{"encoder_arch": "fnet", "model": "contrastive image-text model", "dataset": "rendered made-up planets", "train_examples": 97500, "image_size": 48, "crop_scale_min": 0.8, "horizontal_flip": true, "translate": 0.06, "tokenizer": "word", "vocab_size": 28, "loss": "softmax", "embed_dim": 384, "encoder_norm": "layernorm", "encoder_norm_position": "sandwich", "encoder_activation": "swiglu", "encoder_mlp_ratio": 2.67, "encoder_parallel_block": false, "encoder_inner_norm": false, "encoder_drop_path": 0.05, "encoder_patch_size": [6, 6], "encoder_layers": 8, "encoder_width": 384, "encoder_positions": "sincos", "text_encoder_causal": false, "text_encoder_width": 192, "text_encoder_layers": 8, "text_encoder_norm": "layernorm_no_bias", "text_encoder_norm_position": "pre", "text_encoder_activation": "gelu", "text_encoder_mlp_ratio": 2, "text_encoder_head_dim": 32, "text_encoder_fused_qkv": true, "text_encoder_bias": "all", "text_encoder_qk_norm": false, "text_encoder_parallel_block": false, "text_encoder_inner_norm": false, "text_encoder_drop_path": 0.05, "text_encoder_positions": "learned", "init": "trunc_normal_002", "residual_init": "none", "optimizer": "muon", "muon_scale": "original", "learning_rate": 0.019, "momentum": 0.98, "nesterov": true, "orthogonalizer": "newton_schulz_5", "adamw_lr_other_params": 0.0012, "max_grad_norm": 1.0, "l1_shrink": 0.003, "max_steps": 4700, "batch_size": 128, "epochs": 6.2, "lr_schedule": "wsd", "decay_fraction": 0.3, "final_lr_fraction": 0.1, "warmup_steps": 230, "weight_decay": 0.04, "adamw_weight_decay_other_params": 0}
Rows from block 2 of the image encoder, named by matrix and row number. Rows with one number belong to one neuron. Each number is 128 + 24 x the weight over the matrix's rms, rounded and kept within 0 to 255. All counts start at 0. Numbers have three digits each.
# gate: MLP gate (encoder.blocks.2.mlp.gate.weight, 1024x384), inputs 96-191
# fc1: MLP up (encoder.blocks.2.mlp.fc1.weight, 1024x384), inputs 96-191
# fc2: MLP down (encoder.blocks.2.mlp.fc2.weight, 384x1024, transposed), outputs 96-191
gate.547:124090146111125133143121109150158135126104164138134127108117128112116090082160119103155139127121146119111121085127123166116126137141173084118126137185129144120086128138115124123128188101127143147094130152132120125152088123094128110160128112134147135091126121127141128080122124130129123122
fc1.547:133160114125176109107127118085066127139177128125177127141113103163129135132118154132153122114150126134141106136138121145098118093117130127131118121089111142136120152131116121072102093115141107124121126149110131109128121128134139149131115119124128127147107125127153124173128103108162111133
fc2.547:119122131143105125130150088128127125132076128112128128138129136142132125108127090128097161153072125128097140126166127128109133130100109132127128144151130131145106115128127142141127146118128128091113134130128116118140089125163085125160126128125127136136133165128135138117150151130107132129
gate.548:171102138148157039192140083102009082094142159050160119126130098122078112097130098117147128138162146185176146112140140095161162079130052059077192089170072135140065217130130071102113099137098132170068250161150132155041062138175176098181146137113124081228171204101182047178078033152124000043
fc1.548:051069184155107140102106139136123094137098195123056084115193083073092131169108189133082090195134086143189097139175132176074115114098121093126219102082123144156113178083128160107118112106089089101103118093108165111005124122128107179130147101127141000203204140120199125098149112127168112159
fc2.548:076133099152176149154093170175104131143188067078095078127147128143143164169102145144196100135100073137188181040140169071132106129045149123101065153138122228177136130122140135161255109128146128150127146163093171096165130145075191176205111066135104129145107176136122116127131149102095181189
gate.549:096106141137123185154117100155098126092144083103127102128123119082147127142170133132112089110169130142122163130167143167133085115000144148099040153181217230112095154173107236105161153179059051126118139072172138057118113125140173124104089119133080096089191131120155130122148125137077126199
fc1.549:149092093209162071163097117097070108117153205127152165116197109139146133160134145126137097112111132134095195134129129144121051183098157183138131109081139128167129078120132129154172141073170132168122128154172106129129124094149185126124110128154157080127125142179136160140184169126186162085
fc2.549:141119127123126144179116145105156166127116120042180092093076140133095112116089116152124052109166110109188114186074143226114202207090165134141130146110086204125106160211110111070108125093194064103113103136136105188200106162100146139125142125112061132098099121111111130149161094123103136119
gate.552:137121074112136087077165103108117112129145164130108091132128126097124131097131132133120132146120134130114134133070098105119127114119128105145156141099132108137128154123127078125128169133138145108180125141183141135135140144097127167102095128129084131122132113130118129163103114142129093115
fc1.552:155123106127165099079189117125124110126139058079159123134125115137122126084140084086093128145180128097112088105059164130122121141168132140150154090046159122121128107095175128139180150128152089120138132186124162146086130133130132149110143081115133165134120114146093115125156127126112122140
fc2.552:108118149097120106127141144100118157165132161135115192087098140129115130120112096120187127082133110113140121120111095092131139146134139094067148160154134126148133161157089170143129158115133127133099128051135202108111126166128151140138126081126128160131112085111125123067101131103138099115
gate.553:128181188097134096133118117149057087114149174091134129105165102138101153128169093192153092116148131039093133077113110039061180182100191182097138176169151083053126202064134080156152090147141098139158133139058123062095070064109136198067172200212125121114124119104089094124181120184081153147
fc1.553:100118147107105069172176133191145076098121071120162109127124068087097166145098082143184120144142067126135103056094171048074134135139152193127004158110133102115028067000134092066120059137130117109083186133091133125082124138156125233152176108206057255038086087122198103121159139140090130148
fc2.553:154138218094150135147193168116127105107176148092141115156164159146112136091119127132121130087133132112125124175147147142147142122148110123134126147109112143188133116125115155129125148164143182111207009142098134133165170074120146110114111160132148157116102117097131178171142139152127150074
gate.554:115095136098111101084171104141109133084125157131146155094071129114127157135148115123109122120177140158124101141128120153146104127168131128101170111098123141130128142147128140129130140121128124112126163119087075123116104163129150143098090118126133131102137130158153172151126114122175128070
fc1.554:162117137114109120089118134111084166112108129142103147087111165143125103152129163129127152126161117136155115113121128128145073118135094164118120102121147143128172137124120135119144122096105146126160149161151158168137123131094177141115127123144162113050108118092093104125086096141165127126
fc2.554:154095132145164093161143135147122140146150106124131091137136068142106111123170080140098125125119125123130127141126156109122180115123131091127051117127092135114116147115126148132119139127148086110128132132132133150160140135221133127200131107120090104112120135144121160127132125133111146132
gate.555:150071150147136123136160158128071112039129099088110092134124138134097168119190107197162205072093101153170086069107124195125201092129162155148113096142107191141141150182103091126085088164121140110134156079123090087143150021134181103106129169127125095128138137091148083097131126145217172187
fc1.555:093120107118068091098126173109131127186147163161133125164146126200147140200157168109098097122112148135045065108115134152167087179176152107136093040119134087090158143078117121089216203145121143153131090122073131116204079184077175151170125074122181095091110151131195155094102154126092107105
fc2.555:086083175139131148122177076167105096096095119088143229082123135122128184162115138186104135032130096110138118139116164131194125220132121141156149125144193140103131081099086095121093090054130164123231207157148095139180147127121060158114115129061114168145134129137090095112178110139036159070
gate.556:146113067123148159098111130091117106186130109161134127184123103102113172146112111109163105102111145119137136141100157108129144111126089110123146129125070142144154169121124144125148131100087122139148102116122115131154156115180131072127101122157118096116135156065141148128136146147151121115
fc1.556:105125090147139150098077112126138104121164143146158142160089114143117128195093113078122145128100132095114140108099126148107140103159106120103149158134126117178182190109127121123111135129141115143134119146168153095177145116142112117165097121145097125135154132115142128126140120129160090098
fc2.556:134133039135124170116110121085153114132125113113161158110118146113130121130126138141177133059177154135066118084165180129122127104110158092092132117131136139154128145104159140199133123156025141142078119089127156149169122117179118121126114127127074048115176126147130116148183149111131127090
gate.557:160124158160156234150118124142030222131081084129128186132161113182083140014137193255156121123128111179114127105084073104114053089068155069164129057069065106057115147074115140133177048176159174097105126114171118096155146114064120193193083121031148237114155190133142173149181108126128066105
fc1.557:255135250141140200177100056074049221122120157123169213092216124129059079065107129211106149138120067129128151129089067110132008068120170155189073067158140133108138177124168082135232121183224127104099145101157151107171127064100053145187136126098103145161143148158136154211120102197159060076
fc2.557:111123000088110117150130090123117185144132151108107128187078104114123074105142229143124123061102169126136090152055148065092105128123146072115255171166163109115103193131156176211138196168206131130127034154147131114102236134107255141155194132172157166158142169115113141137158123073127136099
gate.560:129104169124120125085171151096098128111149159070173230153062144088099193160128132116126136128119131144142137132113134134149131117176163130096119140134147129131188137104062100147122064101128133056085129120067142149162023113104131125149128102148125133151105109123109173183051102099091148120
fc1.560:146108118090094161041072120099121141132131190163180203165007120126099151137131045134148097053107133142126130141125145201041113092126145142133095115188135140111126038046142129111124069129067205060081086124125101196141128124128098095141121131144153116147128137113160148183115080090098156101
fc2.560:065124122201157148138128161217154089185130091112142140138127120126065108129048191104135144172132072119192067066144160165123158143109044140103124058105063137203050085151153101173170144126151198108212109168200166135135152154127081129150215149156091104210049120093109115085138225153076139085
gate.563:128128128142128123128144128114114124133126125128125143128144124128128128128126118132110128127154125128128128137140152136124128128126111128128127128128128128116128115128135128122132146128131114128148121121123128122124129128130128138133127124128128126128128117127128128124122128127113128128
fc1.563:128124128118128128123131131131128119124128127121130128128128127128142128140128128124124127128131128120134128129126128128122128128125123128142116140127128115139125128128128126117148140128128117128128128127112128128118103114128137125128128130128128128127128128124128128128126110128126128129
fc2.563:128128133138128128117131128128128129127129128128128129128128127128142128128121128142128128128128128128128128111124115134128124118128143128128137128137128129127126127129128128141128128128128133128124124128128128136128128128134128128128128128128128112128126129131118132127128128149128120131
gate.564:127121122121198118167151087064109136154143127106161104134147231141116126181125122110125115077113167094131150059120145182071064040098139114108149089195024079151174123120129133081140139169204146131124136089059108167166082083156111227112183187158112140063179195122103114157213134083103178192
fc1.564:149097142130167101129091141153171174135104114143080140137092205180124125081190063110156098124124130143182086079097154137130047156145151077180151163114119120159146150140127109200189121145176128079138071135109190123123132169129113115179134154177122127202133176126114196167255174104143096121
fc2.564:173124220137128097121120202116097146035109122193110180112119136129123140143131087150166123123133040041153130202149150175104102105123104091130148105128154049077165125121090139121134050088161116142166131157070146069191126136128135147118162130070080049157148129167210072117070137159158162151
gate.565:196158141133135064090225149132105150082106079133096113110134072183132119174105126124100118016137089099131151053091133065089097125073151116054057117118052142104118065147134120210094096132083148169142133217150156114149137193111132132119189090158078233166114089128158125119124133125116139173
fc1.565:121132069132157179107164111131110150178094195141181118071132092122123114105169070160142073077146148066146116180114160130119091108134100138143109090036145128182168116158128180205104160050173187139062118142104106124150091169103172128050114088133080173177144119131087087169141116111086172162
fc2.565:128153180126128108108132124151186179134105118132176119119166129131118135163118129103143162211066100095128117143130143100126110110113132116107102144117116093130070119084111127120170077084084142112151144144200175160122138130115160129139130188182102124104055176143157117116111165209097141127
gate.567:035050164123177084089147159123127058071193083160139167083087109184122157136166091095128179159162171182153085133171129147080077108134120092142084161108100138091148132090092157203125141105074104061165109115176095191142113161128131130108172082144150120125111098090112155108135144103188099120
fc1.567:057076097079129119120177162127094061046177103147084147102150135118097131093136055129093089076178103092137131166079193123101135129173126094170108160097134104117130138154118150159132079139134135118160059115148086122043025189120102134109107127232127158088174088114132174113160161096135125118
fc2.567:077137146067100201121125167130180107138158086062095172141100122120103160166127114129154195123150125120095085154144180152150144180152136181092056129128167141138114063117106102083109159174149106211145170123135152188054152116128126133094136116136134139184098122086120076135104121094139169080
gate.570:135106121140063142170145143130106086095163100108132137032072243110177196104097144124144175129162149091122162125154139078132137129096093141081042100117129198135113054127148097167118123141110097102128147123054196145055101110121148139152090063103169155108150109132169141080090083110153105099
fc1.570:147084159140137168184152102129157110102038144141110133141146108124091100083108010067127190097073121116131121160104184135154083158125063153137177104148127115124104144145123095154120140178128132126072162196198116156192092139128096096207228177141216128151110168068165107145120147127133179112
fc2.570:089080135135133254127193104120099098094188169071157151094140115051154097131126165095065129060179146205083159120142190066071029119193136179130181146132074110098072134136151170083129030106135075159249127146125118140108095118128093127224044149114138138183144108161146155117174130087093121135
gate.572:237202232144115117153162204130160135116133145136122068166049195111122166179147201042193100157192037100147148106133075095171114125151117120057112109104167120130088164121074154159101130052122174180134202143090115130075120125140129097116097157129108156064173110187140126086141127088116144104
fc1.572:158097138114089181192213200140159190159187188080126082094130127111168131188141082185141153144177153109105088066119122204127154144111145080088159131117143148100141167194083128082244166173137162074174252133107118086038025079105103106092121153203144036116119132205134084120104185109087104150
fc2.572:157124163101124133140099110120132112128101255205045153122166113131125109122130138164100077151150189139136130176089084253192171144139173117134124112071138137077113117054130192090150166111093123094153000124143127135143143133119066110161153143089060135203127112130147133095142202086160136098
gate.574:154170207086050156074113139207140071091141049081140118128175112112040132148174091160175052025096126100145063051179142121155159255107142175131127068141086107183044089036127171161128155133074112141222137097128155090193035055131123105092172096243144118192117122092109100116132085118083089078
fc1.574:098162140163044146104114010132104180167100103047156067131114221134113144075056107142107089055109139183113076114135041152177126153106167151142124071098135122128107156183185103180107082115128053123093154174086150081149111044124134090108091117149136125078152129192184096104074139106183196178
fc2.574:135178116122175193056206074123064176191232111086155160124175029144156088149119073112145115070091115175139143156103125141137120134130044200095105076092188122097127065131109066198160082195115126087192163082135122123049058132094169116114107134099012152122113039164135112107142127133122137096
gate.578:146128200116098036057227192085013116173138118187131176154167128133041161193174148136125070114185059108181155167218187137169116077108128118163089141161069082162150184064130160105182004123098128089153142170113078183091096186158165220132112039094074217094099105153076044098098132090180140086
fc1.578:119094155089081161122141091221138176193166048176112160117140135085150158188110107052168106156143130120093135084204125144154120076083143163128072127145100131182121098101181135091187143032194166132143109106114122147123169154079137198162138118097102058166127121134166223101120092102149122126
fc2.578:155124156165081113031085108128086102004066146098143102167092253131108076110095144167237128203083143189151106144087151133125158166132108098165169057103000126115121127180068193142200090174059136083160188139201149203183094152085194152163128098152065081201065156119173167175168167109091128082
gate.579:160100153130125112118127075130180174110149162191165078096131088139162109057064127131164161056186074150076119153190062109095040206070142116098152171141122157150116140215127186054066123242146154147178141118105100091143134120131146092146229177131065184092150124208123094109103126135154117133
fc1.579:168130184216082209085166105069134158146185168120092161141162222031198133201135087159093177154164089160111202118132076138145110112108223045146130096201128123113144156160160175157100121065181102131120170110139086078188188130128029052038128125107174090105076081171157089097096175087111111126
fc2.579:073172089147109148125057125141115125164123098242118054127058133132127109027192083137053079087111073127112128100129083105083120138082056213138145126108107198184118149125130122020129127111137107196196123181043069124132068127125109139173102175122160148079069132155074125103104167141130087202
gate.580:073025134046067118101158133153151158131148129195144111102125163127142127092110122017083142164167094115101045131091067142166114126101064133080084026123125135045117104151056111046107110083104110132121140132134116125055146118104182115119096150123031090145133114089070096130156087119114040066
fc1.580:126255201162167180137122127166115168181094160157180242115060172112127113119122153101138135148156130016136091142153162150153140175067106122073124125101101052081101158147111126150151099123130191171117069141138135129100147078119136117113048120170117105086055115126084164129138069204120141128
fc2.580:138036116134099123095107127129072012116104106151090159114111115108139111158150098092149125128136187141129161074198119092182096056144109122052242159126080180119050108126150086105096159125089154106145077105098120119097173138112143122107092098164117097119119132143107049134138151078142070129
gate.581:124092083138102142030073157119111143087088165135095180132171133175212121151054155135159124115111116126140115080155133128128105174119073185145093098123106216126065151096125109121140172180131130151087140158130123057095223151171139120170093129144094146106119101142141044183154222098122117158
fc1.581:171128175124050117110094090146112151101117169149057160148191163127141156126100148129163068148091106073168092128128077094133160150119057097136055099149147201090144094169203130154140115137189096087171136172161088083126166127139161095085167142128095138030141142139157040129101164079138164111
fc2.581:102124081186116088059096123163099050131180045133145090224095159107198117148154154162179113158183173108112130175027123145106092137133110110160115215118085130156102119060109142239135141122140147106161118131141123174105148119095094180168125135079130054122144105162141193127140092137069098039
gate.582:136126119130150117136158127147157089149114133146098111106135120131126171131133105105107137101144117111098118129150122141182141137131145110105130134127148116135131140134118125128137162132127105119158111144127086125175107096169131108098129129128132118121093142125127190115110195090152116101
fc1.582:133150134113136139124107126097114160111120126127118155139128126162121156127121146142146127130142147101135160163133087131145163151102139198107149129147145130160116116139122165164125116113095113132112144135136128148131125114086148148119121120130135127098103129089134121129110074128120114137
fc2.582:119092152140136113113148190126187097168117148121119127130159138125097159126104122123132094128117126137130114109154090109145152096148122155140091134156134123111125122121151131129112100090135139118096109121081139123086125117101112092127129098127116167129125134162129099111129123118134056160
gate.583:113141132124116107121125160123121113151122145125103125123132127128139126121129134113111129133125118147136145130126126095135130114108131141122088120149115106122153125119125126116140131092128118132122132125104131124110118127156130075130109117159127157139125151124126134126090109128129145127
fc1.583:132131117102122156151135114123101126119124114141139124129128157125103129137134117121161118123097112163106105128128119118128120141135107138118122123112121087139102121120129155129119117120135127106102144137152129128156126153120094103155127129127128123149115164155145136146138103131164159125
fc2.583:134158127151124135121131131129123118126097143126130130126126128119113096121132128100136129127125147131129136149128129131146127132128118142159155127130129114128137128125138125096119127103130145131117160127137133115129117141119124131111145129109128148127130141131115145137134131118126110071
gate.585:102039101050107147071169089127139159056122106173193122063144124151088183155171161092119124182180113099157165129046093135138206172157177078077102106194097152081168107093143122102078151125113105095107124141097093137110169105122135135147103146183106148149185182128033091084085178176158112160
fc1.585:069083146159171102157162157143128118117084189137165129208153145178137163166062108108128163095135182158092159103167138073140091137215152147103206174142122157104109135176133110116126103126050168134133100123123148168129072175120090074126134116127144050094113080083184070107144106128177173131
fc2.585:121218121141129133099083110125105153135165107092073146093111026059134078122162115128128119225139133135130087121089058217085132122125108156175131117114206158160132118106193126170090129113067100125175133093156178105139128126128101076102157129151121135143057051231066124096134129169128079118
gate.588:128147122126135132128104130129132125157114132118140133119129130094160120118128128128151133130111134127119124131137123133129141124099117139130171161142128126141096131113155154093135130156128133144132125138092133116126107106127136128049125102117126133128122136096151144117118129123113123116
fc1.588:138109108127129139116111130114142123113118147126142091136147106124131138134112140131119124070113107143195157161106102117123135090132123114128143150127128116143127137125131127137142127130114131155134134152123133106138130109128126126127128128141129111137137128114142139108134136098129122128
fc2.588:130133128109143147124128127126129128137123112099118128142113163149086079133109123128148111177151132119066125137128106089102122146132177116120130128133127158128132134131119129089156159128120131130126128127124133119129118104155128125115120119130119097165127129129133117158121116170128128127
gate.591:131121125138138154134135145143102168144158141110107127110125140157132112073161102142252097123155082191102145117115075121112114095112151162121153125150110142191043091117113112136102199125193145134114128113151119111170109128171147143078082140132125161016137121116138115145124195161099130146
fc1.591:106136123153070115126158161142140145161066149087094174117122085143093123121089159220140154159119108111122114116126136141132132154159156179154084118095135063087148133157124083173124098183129146138128136118171171092134114126154175120117123123051081095140126132078129127173125125131116135136
fc2.591:129126153133255167097124133137093097125139060141093107099123119110107087109139117109171142092094157120119121136147153141071129131119140149130131126121178165153106137118128124119142170132080128180128118119123141063131131165142119178096133095177122140125135140162135112108112129087144133069
gate.594:120133076095121158096162143130127126118114156128098132122110129127148085097117161097130136123130123120133075077126117127171099144111118125120125139137157149129126128133114125129144176123173104101129123157119092126104129112130122139140124097094108167128139110125156117128157125116132100125
fc1.594:085116113105127094104122103142109131119135115143129150117129166128125091194095091118136122123173140162128133086130128118111117166126114147125129128120139149098137154127141131106137150124100123127123133128128129124130128108128134135126120119119124149102093091121162125093140113127119155125
fc2.594:125137133143125112184112110129126114058132097108123123106135128123142156084128129140138122142153123121140126156127116105149134094102126139154131110122121131071112129150123125110133116088122132128131128116154127145130148141133107103102111149112142110128127100122135141143120127101127178130
gate.597:186255177221197130169181122171170106135133071151079101124142093156088176117089059093154155132085147120061064082190127140131099142136085153166135138135077139131123098119101075168026104082109117139128208077063097123095195133073150149143107113080155148169092083136138132118163112240070144170
fc1.597:160255145169159098197147163054126056165106086099190180210137066059142179108073142051195115230090151161094147057221131146087113137125111185093139114177125141095097126106129109087094101086058137117133069119076110114120147113050137127131128123192018193130103059094147120104141083144137087156
fc2.597:077080049121195116121012067216103055102132090080135154034098133161128139151103185144119147081085097139130136169039166109112194106175142158131110164186117129141134128124123089115109101095132146157186044157124119071059126132072128104123127072144069156141122181128151171190125147078106169133
gate.598:143180109127089141119104143137164101113124099114130104035131166128130111133123160177095116179144110085149124107109185111136125173187163104169144104171118159122128097146116234171083107101083021099143147119124092119164113141098202158127112085119167082070156130110146137134129101135099175098
fc1.598:172115163144182128155117151044116163173078137127137130165123105138127141115115122079173162081080116131111176116151080168149107051058117084105116128112081087152197168117056111128152131132064169171118055129097115135129139108121145149099165124136074207143157136240121114097192111112176078148
fc2.598:062129102116154204117063130075068082105093104221115107202123136121136112163162131136139106108073135108126084155103102125097143112069157174152174057089133098111131055078119160125178055155079129137107137176133140149192210136122118144152127121110205050155139178173123153181128091170158123160
gate.599:097138130141110159126126143133100134135133145146127137108130137129127128128137128124105116141124148132125121128117138117133090161119122149129129140119125119128112113113135130110128121134127150124094126125133124102144126126151076127128129114130168127120133138149123162157141148125137140117
fc1.599:148129128117128116132117125104171113110127125109124125136108123142119121124121134113118138123121121128111155116140140145127130099141146130114159115151131114128126153117139121127121132123127152129149129145115119147107139121126135113126107116137102128132124113119130127117122124104118131127
fc2.599:130129138121103108144133135115128104148135131134133121131129129132121114125130120153084127135096129113130112118117130128126137118127123141095134134100116096127129152124127117112130104130130139127112096129126156125148135127096127156111120128131123123147136126126129132143110163151131123141
gate.600:120127128120130145128128128128128128128148128123128129128145130126126128127141131128128128128121123122122138128128131127123131114128128138127128119139128128138129128128128128128128128128128122133128128134132128121128124128128128128128128128128128138128128128128128127128128128128122129128
fc1.600:117128118133128137128128128128128128128129127128125128128128141116128122128148138120128128128128128128121131128128128116128129128132136141128128128128128123141128127128128128130128134123121128129122128128128128125128121128128128119128128128132131150128128128128120112128132128128123134128
fc2.600:128131128128118128125128128128128128128128128118128128121128128128128130128128127131128128128128128118128128128128128128135121128128128128125128128127128128131128128137130128128128128128128129128128128128128128128128128128126126128128128128130128122128128128130128128128128128128128126128
gate.602:120123166127130159117079170130127164106115117108090121135133144138154111133131135138131097147126114122106119171123158125112110152156119135136154122134162133121139124124095113117153136133072123117154131096118082125143137144130127107100074149140129121122134182142091096044126067135127137133
fc1.602:138129163141128126136080124101147117106116107167116144183134161130130101139118109142143115106162118137108126155115165132139117140143144135126140089117133134118132127150145130066108116125108137128146154118129056088139135141105116128115093189121136123117123160126129143109098100136115114123
fc2.602:118126128129110108139160123102126114147119126139120126125097128127130122083132090131113148139150128128120060122130133170144194120097131137136127173119131135136157104073142117118165141125121112088125128166136148118098092122090124130132125097112153136115096128129127121132097130148130117111
gate.606:206108104157081178170123111153100073132196099194064085135104137115130168086161132174138126111145231202120189090195069155164132168121132170167143163108134061082136155116132066134116109074228131175165115141144141123165115126135080145120141109065101139093190111119169075112090115049117060099
fc1.606:051052046092131232165191163127124160109209255182109126179126187171179132192113103190104106096147099110173185074133147095156108049118190142204168178195218136120114077125174113118143139180169035116095119123155071131149131149106130196121122094098178134120094076184145112161155134149112141082
fc2.606:075157132134130126114134169051106232152127143138089188071124148205119198126122088125056155129098162106143124109159111156115139136161124067135048191100204078131110131148107161086131178166164074132158115114182130187088083104143077123123115187043111154160132073139150153110075114142166119142
gate.609:125146093130152146138177121120129129133125125095127110123184144121129135105152155089133124152177171127134153154158142135115116127148151138115117119155138135155140132109101072132128120133154133121142127120138082118102122121086098128148133128120142131141135094132134134113097134103142115144
fc1.609:126158136108173120124110118129123114140135118143142126124131144144102130117107099151105126142113178133157099149121135113127117128120110128092098138122119142151153106132138083126125120138095135120133120165130126140117117154098115106119156124108165128113123116128170130136113126110139149103
fc2.609:128115127119153127129121176118114099110128138124127130115107133131133140127126152065109169095124086134126091128133129138123128127155163138120143118128093112119111127126142126128128157130187137128160138113103122136128139087131163125095125191158124125129123144126136147141120158144129131146
gate.610:163127095128114108099070127066076097083091158144067241161091071008125039152078063200084188157178046116184083213129151103149091083099133072186131129203138152135128138117169118134104103123124084175094135180159084094198126142105099146118192055136187129123180072093141123118180120139245104192
fc1.610:028106093181116122098178153159133155111117202091128114199102182106104106163155132073178103151100197069052096153081142183241203109138112117106125115163110111132085109091114068116100131170116168203133120143186213140103120113129123102146108121132142080160074182172140127077160046177110104176
fc2.610:152077169137162084146178130155141149090120102119184131100132100127213153130120133109217113091120230255126138194173134172087108102165100069089140015110168128120085140095141202133200084128073116136100142165155151205157092079101132056124116169133151129103127098149091122097130140131081089093
gate.611:108107118095125159054217096061092147126104161188230128125109154132079034199121039132176127090129095105119131045129044104156182201133149115148128092126170072119151175075132082111115083123184179131137127153097073071079112106110020067159092144100098161129119107241207112152104065112132171139
fc1.611:108089138104098065024171113157124144093100156142214117156118068121162159150161040152170155113118069107146162100174092173170130114146134084072186122167140068134171126070156100110135104127105201141161146142098118045143129108131056100150105131126116107103081141217142161146121139117080200123
fc2.611:125136146145067123121112066144191100125171108156137177199098150138099186111127108185115079141116222128054129119159096141078158141177108105232151118081116142106189099138111098127124098128109099110121160134108141107075133137083183120202204118072132122133112162116103142070101096171064214074
gate.614:102160073107185154179120131126142156088080122162147194127118107166074127090164021105151134139130153190132116156075078122038124141075163123137150192133146069082099129094133106110089100146113078189099058157120123158084038119102136129118092142129135120045084150111103135237117115106126208132
fc1.614:222117199120138163213176150177128146167121146177231167135151135064120158101220140127170133119167115117166158144141041111184135158135161129123122091105207143133069089089121026117138110091043140161130187118081095003146124147153151183124123111200125064062072101138124143116096163146142121088
fc2.614:111070098040223089203121171120132062132152183144038108074125104166075095136147096057179132172097126105104106093097165081102093085106135140064105120112141135085133114093095101202154079128111126100196093077123093160205093126143081192123165140103040174120171195143186158154139128123125143142
gate.616:119158082150134128091130130127131110119128135145158096098085154178138184176135143124157128114152115167110126128137086122117156141119155134127118115113150113130129140075132128152104126106111134102123138138128108144123168086081129129151155134129128131125124110131124104112173118140131125166
fc1.616:128114128114138131139139135132117130133131127129115136142142084137142092108130127143127149110125136093128105139101146115130121147102106127129152122131145176126100125140127127098145098128124153139097097116108132108115134122141114149149128130122126112135120130169119151142085123116130096128
fc2.616:095157125146155101173103095144106069153129146136095093126161129140097130123135096090127142126123153130119157080149102180124127128150138144123112099099190106128122100088128143139125144127112121137123125055135136163110136095117149120127128151103131132123119097131154155138144126168151167119
gate.617:053073100192089116139118133089103194146158081115129101105170168133106081120142074184100216166173209139134121102139080100133151112115204120176140172082088143113056145128075170118140157104135086107149255161086169222100215064055134094184092157167103109095188123215098115110077039102110133143
fc1.617:243255171237135096167185175150126116168102080114161102202042158100134130193109185000156091104154087142090174181148155184103143132146139111024111153198112186211144109053134128116095120172159183126096255132152102111099133155118197132065136081139163120097194072123137104087130131077100132112
fc2.617:075120168132147184135125123088110040127047185136161165114143144108102103146045231088040178114075115152175100148128118107150119122109089157180134157154109161136153069150106168183100133082122154144068000129089088021079094136135125122208078156169102154106186229174140144089079115136138155105
gate.618:128127171118098119131158099140117124135121131145126112132156114101059097130099129140176151110118117122117146130158129134125126131137112100116169132132121167127087091106122125123147122171126121124132146095144129164128141096168177133122137125115115111099130134125150130131126133178131126130
fc1.618:163116117126146129133104154133146119127117118112093147129131151137178136129156128128130116148130154154133142129101131128130137116139131107132094127119130109159130131158133130095130144097120121110120082154134142118131121132112102136128123139134135100154111120119127130127127118095098126131
fc2.618:136127139125117127130175113124111128117135117148128127137129129126122137191075128112137139187100115125106093133167141128088120128128133087123117106119183128124115098123180128097096167091148115130121132126158126114147097135139091134113157120069138131113189141109132092149156121127109128098
gate.619:099116128123085186154129096131152062064193113132091088128132116098088136037069053148110167118177146117092119121152114139142075168139138145155006129095128094095126131121119131144144077048184128150132187127206126149128106108043039115210179144100180113160156145107183113113056068090120115127
fc1.619:062109133112069110175140147133153090087187062115073135175112106095085155071107091112162229152241204142171147171137115122155087143138144215158115130159149124112117135192144156101104116042145129159129145111163221163121072113095114073128145114129057139121104064190149228154021114110141098162
fc2.619:077158190163134169114127123141068088140040117053132117103141152101151160169159175125179077128088134163152102071139144132079143223076118132148109155119117151085130095142131192092183122122164174123051106144133112112171127092216149154115156023220092096196130147115076130120153102051118120180
gate.620:071107132113143133094138129116115119092130103098103181163162162121089114157125168136137106092153127229188105137115147086101124143126153187139050186039156100127152187142146153099109157143129128160110126165139144123111212147119130128134101135134122127113139125140178145135130120132122063088
fc1.620:123107096118112123123093080146136125128053205114134122150110146161113125131180143040123132110103156118168130123164091114147075178057125108110131114097106143134090129070102122099136093128126116162103139122126102077099141124105220064146132125119184143089157135142126165140160084127157075133
fc2.620:150160127171085116148119118131164174114180054115126163115157115136123114120084099116137156127152123121116167140148134123146124091129121127089125155156126115095094064130112095072132047116189115113124127113096134147140129114144130156145132129168118110122138112133209104122116124143134131103
gate.621:137110116129108143151170160079078157174205108059060078146166119155176115170154143087158133167171089131147123156151141085199117087141094106192091074134082149102108110137090124146122111175125159133183185240110108098114065095089151085057122144086049091193159159075199047102134084056142098118
fc1.621:136129113236136168128088135109131158090117099108115140134140111063150117128153255141139098160110124123135245177103141141115177122253137172100113201135082108163065078129139179126133126118088099160087083106110085132190133139090036100093154118202175166145194146123140201094096064129108092170
fc2.621:104101198121079100039137097135099168019072150188153102121103087114140125129132123127213156138140184104181189073159142077119173126140182186102189185164129101092161123127108109125111150214093097133232134106209161125044082137152128172156123126098097123150148066114118040149142082135090090129